python train.py --image_size=64 --avg_pool_shortcut=true --loss="binary_cross_entropy" --optimizer="muon" --learning_rate=0.011 --nesterov=true --warmup_steps=230 --weight_decay=0.09
Rows from block 3 of a small image classifier, named by matrix and row number. Rows with one number belong to one channel. Each number is 128 + 32 x the weight over its row's rms, rounded and kept within 0 to 255. All counts start at 0.
After each channel's rows are labels from the 100 images, of 14848, where the channel reaches its highest value: "patch colour" is the nearest of a few named colours to the mean colour under the peak. Only what is clearly more common there than usual is listed. The data: flat shapes of many kinds, plain or patterned, on busy backdrops. In brackets: how many of the 100, against the usual share in percent.
# convs0: first 3x3 conv (model.blocks.3.convs.0.weight, 80x80x3x3, standardized in use, each kernel summed), inputs 40-79
# convs1: second 3x3 conv (model.blocks.3.convs.1.weight, 80x80x3x3, standardized in use, transposed, each kernel summed), outputs 40-79

convs0.69 [152 131 110 123  99  49  98 140 154 155  96 121 145  90 235 157 129 121 161 126 114 115  23 128 123 113 116 204 140  98 134 150  93 133  94 131  88 121 104  82]
convs1.69 [124 149 135 175  40 108 122 136 146 130 161 120 122 124 123 154 151 132 137 114 141 118   9 140 135 177 147  88  99 140 152 139 137 135 160 150 183 157 130 126]
patch colour: yellow (32 vs 1.2)

convs0.7 [148 126 133 129 145 145 113 142 144 179  95 151 119  98 146 161 114 142 151 154  83 125 130 129 131 165 131 136 119 116 157 140 163 154 196 126 116 170 115 129]
convs1.7 [161 103  94 179 133 101  89 180  99 112  96 164 118 187 128 146  99 115 154 204 146 133 131 160 144 135  62  92  89 144  69 118 103 101 168 104 114 147 150 132]
patch colour: red (32 vs 0.8)

convs0.72 [110  76  88 127 122 129 143  77 102 154 117 114 147 221 144 182 100 119  91 101 100 147 133 121 138 221 107 136  58 131 158 158 127 176 118  69 122 134 180 118]
convs1.72 [133 142  83 132 105 107 148 105  92  76 138  97 129  77  72 112 152  76 110  88 138 142 157 126 149  91 115 132 132  94  89 171 166 106 118 138  86 169 117  96]
patch colour: white (34 vs 5)

convs0.15 [101 124  87 127 255 192 112 116 134  77 114  98  94 144  77 148 145 115 139 143 136 153 142  77 135 181 109 111 127 142 135  85 139 138 101 166 159 101 167 109]
convs1.15 [105  94 126 161  19  90 122 124 116 143 109 122 102  57 212 155 148 114 130 170  91 124 176 115  94 213 112 185 121 109 118 132  70 133 132 132 135 126 131 113]
patch colour: red (31 vs 0.8); black (27 vs 9.2)

convs0.18 [104  95  86 146 129 149 125 124 201 169  95 120 158  98 155 151 103 130 138 187  90 104 142  83 100 174 113 163 103 100 151 104 152 137  94 146  95 139 132 124]
convs1.18 [129  79 107 182 155 173 139 111 127  85 140  81 133 185 153  95 196 139 184 135  96  80 139 115 142 123 118 150 139 160 147 150 144 112 118 109 110 166 111 143]
patch colour: red (31 vs 0.8)

convs0.31 [166 108 154 125 154 142 195 147  42 147 169 144  87 133 143 109  95  91  96  82  91  84 173  89 159 117  91 166 124 177 104 104  80 100 152 185 152 154 138 116]
convs1.31 [135 123  81 119  82  96 128 135 174 131 109 125 114 145 127 160 117 117 180  97 113 214 102  81 124 134  90 133 133 106 125 146 120 168 111  84  26 130 140 129]
patch colour: blue (35 vs 1.6)

convs0.43 [ 90 114  56 113 128 124 128 154 120 177 112  73 150  80 152 156 146  63 163 142  78 138 206 115 130 203 172 106 114 161 106 151 145 164  71  91 121 155 163 115]
convs1.43 [152 139 181 130 126 127  82 113 157 189  84 170 123 180 110 205  81 119 122 213 162  95 128 170 124  84 121 144  98 117 178 131 148 121 165 132 192 107 135 130]
patch colour: orange (32 vs 1)

convs0.52 [ 89 107  95 111 109 150 137  94  84 159  91 174  77 184 133 186 103  69  85 125 100 132 135 126 152 115 126 180 124 135 173 188 147 188 151 100 112 137 136 116]
convs1.52 [118 156  89  98 151 129 115  72  98  60 129 125  88  92 147  81 174 147 136 157 136  82 109  97 158  46 142  90 159 115 152 122 187  55 112 113  83 129  98 146]
patch colour: pink (29 vs 12)

convs0.9 [161 113 107 104 151 124 154 125  97 122 125 112 140 128  96 135 114 137  86 131 186 105 143 143 121  63 172 138 115 113 141 146 148 145  90 109  62 153 148  41]
convs1.9 [138 133 118 112 127 154 131 114 122 178 136 130  81  93 215 109 129 144 177  92  77 182 174 124 123 224 142 181 132 136  83 144 105 111 173 144 178 151 107 123]
patch colour: black (58 vs 9.2)

convs0.66 [ 75 166  93 150  99 108  95 100 105 127  99 138 133 187 109 142 116 119 137  84 138 102 193 145 181 115 101 131 142  88 147 134 108 113 157 132 183  98 137 127]
convs1.66 [125  78  99  80 146  85 127 171 132 133  84 132 154  77  46 145 127 128  99  98 144 153  44 144 117  67 148 102 136 116 135 158 104 169  75 127  50 101 124 114]
patch colour: white (92 vs 5)

convs0.26 [135 142  98 110 176 139 102 149 109 133 141  92 149 113 127 146 157  72 150 131 171  79 161 149 121 158 163 141 109 168  73 157 131 109 130 174 108 133  83 171]
convs1.26 [114 119 142 183 114 103 122 164 122 130 126 157 130 119 110 140  83 102 134 136  75 175 111 153 183 128 149  79 118 111 173 115 115 142  70  84 191 123 167  97]
patch colour: blue (31 vs 1.6)

convs0.40 [136 154 129 174 166 159 139 151 146  93 172 115 153 159 114 136 105 127 140 149  92 120 222 128  97 124 178 104 100  83  94  81 137 135  98 113 106 185 137 154]
convs1.40 [120 154 110 147 112 122 168 113 120 143 153 121 172  97  97 110 163 113 100 134  65 151   0 109 117  83 117 138 147 174 155 120 127 102 141 167 134 172 127  55]
patch colour: white (86 vs 5)

convs0.28 [188 148 162 145 175 156 128 110 129 150 142  82  82 135 134 131 130 109  78 117  76 154 154  81 118  89  94 179 115 144 134 122 204 128 104 150 152  92 194 138]
convs1.28 [116  64 113 132 125 118 148  81 112  85 142  89 181 143 115  72 118 149 151 142 182 176 128 124 134 113 106 126 126 115 120 120 133  79 149 105  61  85 136  53]
patch colour: blue (27 vs 1.6)

convs0.54 [107 107 126 135 108 127 148 127  84 219 123 171 133 129 102 142 101  76  99 163 104  73 132 124 134  97 116 108 186 125 132 122 124  95 105 145 194 156 112 213]
convs1.54 [128 186 108 152 149  99 143  56 107 131 102 154 207  49 107 135 157 152 157 115 101 138  94 112 147 141 134 150 110 146 128 152  85 155 101 119 125 159 152 139]
patch colour: white (80 vs 5)

convs0.17 [126 121  79  95  77 130 106 138 121 136  65  81 160 181 102 167 100  92 143 145 162 101 100 158 118 117 131 137  93  75 117 172 201 111  94  99  89 159 156 171]
convs1.17 [104  91 167 100  96 123 134  92 144 144 142  97 127  90  88 137 131 127 118  98 104 116 147 126 130 203 154 153 164 119 104  71  99 141 164 118  96 112 115  78]
patch colour: white (56 vs 5)

convs0.45 [152 164 128 121 146 149  90 115 163 135 129 200 134 148 108 149 125 109 101 107 126  95 106 127 202 141 131 129 159 109  71 173 186 104 126 177 114 107 121  87]
convs1.45 [153 126 120  91 123 148 156  67 119  88 104 105 128  85 200 113 106 144 138  80 114 133 142  48 117 134 118 114 132 101 148 140  61 171 139  87 147 140 120 146]
patch colour: pink (30 vs 12)

convs0.16 [107 148 122 132 123 215 151  88 119 138 120 136 119 115  78 128 108 116 112 134 123  84 202 107 124 130 120 189 126 137  93  87  82 130  95 174 192 137 121 114]
convs1.16 [135 143 149 155  37  38  99 118 143 136 147 105 120 141 168 133 178 125 120 123 105 141  73 151 141  91 116  73 121 121 164 137 137 110 155 127 140 154 124 134]
patch colour: orange (35 vs 1)

convs0.20 [108 110  91  71 131 151 135 112 160 176  82 133 111  83 156 143 161 129 104 158 112 116 120  89 107  78 122 160 143 139 126  70 151 152  66 113 125 156 175 102]
convs1.20 [178 148 151 116 169 142 135 141 142 124  58 165 175 141  99 119  88 165 170 149 131 176 162 163 130 144 109 107  98 159  74 154 139 125 183 153 193  62 190 156]
patch colour: red (29 vs 0.8)

convs0.37 [132 134 100 109 172 129 138 135 102 126 101  91 124 166 115 155 130 137 111 116 130 128 146  46 141 132 105 146  97 159  74  93 124  94 108 175  37 172 157 152]
convs1.37 [100  94  89 126 132  97 159 101 125  44 164 140  73  74 121  93 148 125 106 114 121  76 140 138 156  99 139 128 164 111 141 154 148  53  98 100 178 120  87 157]
patch colour: pink (33 vs 12)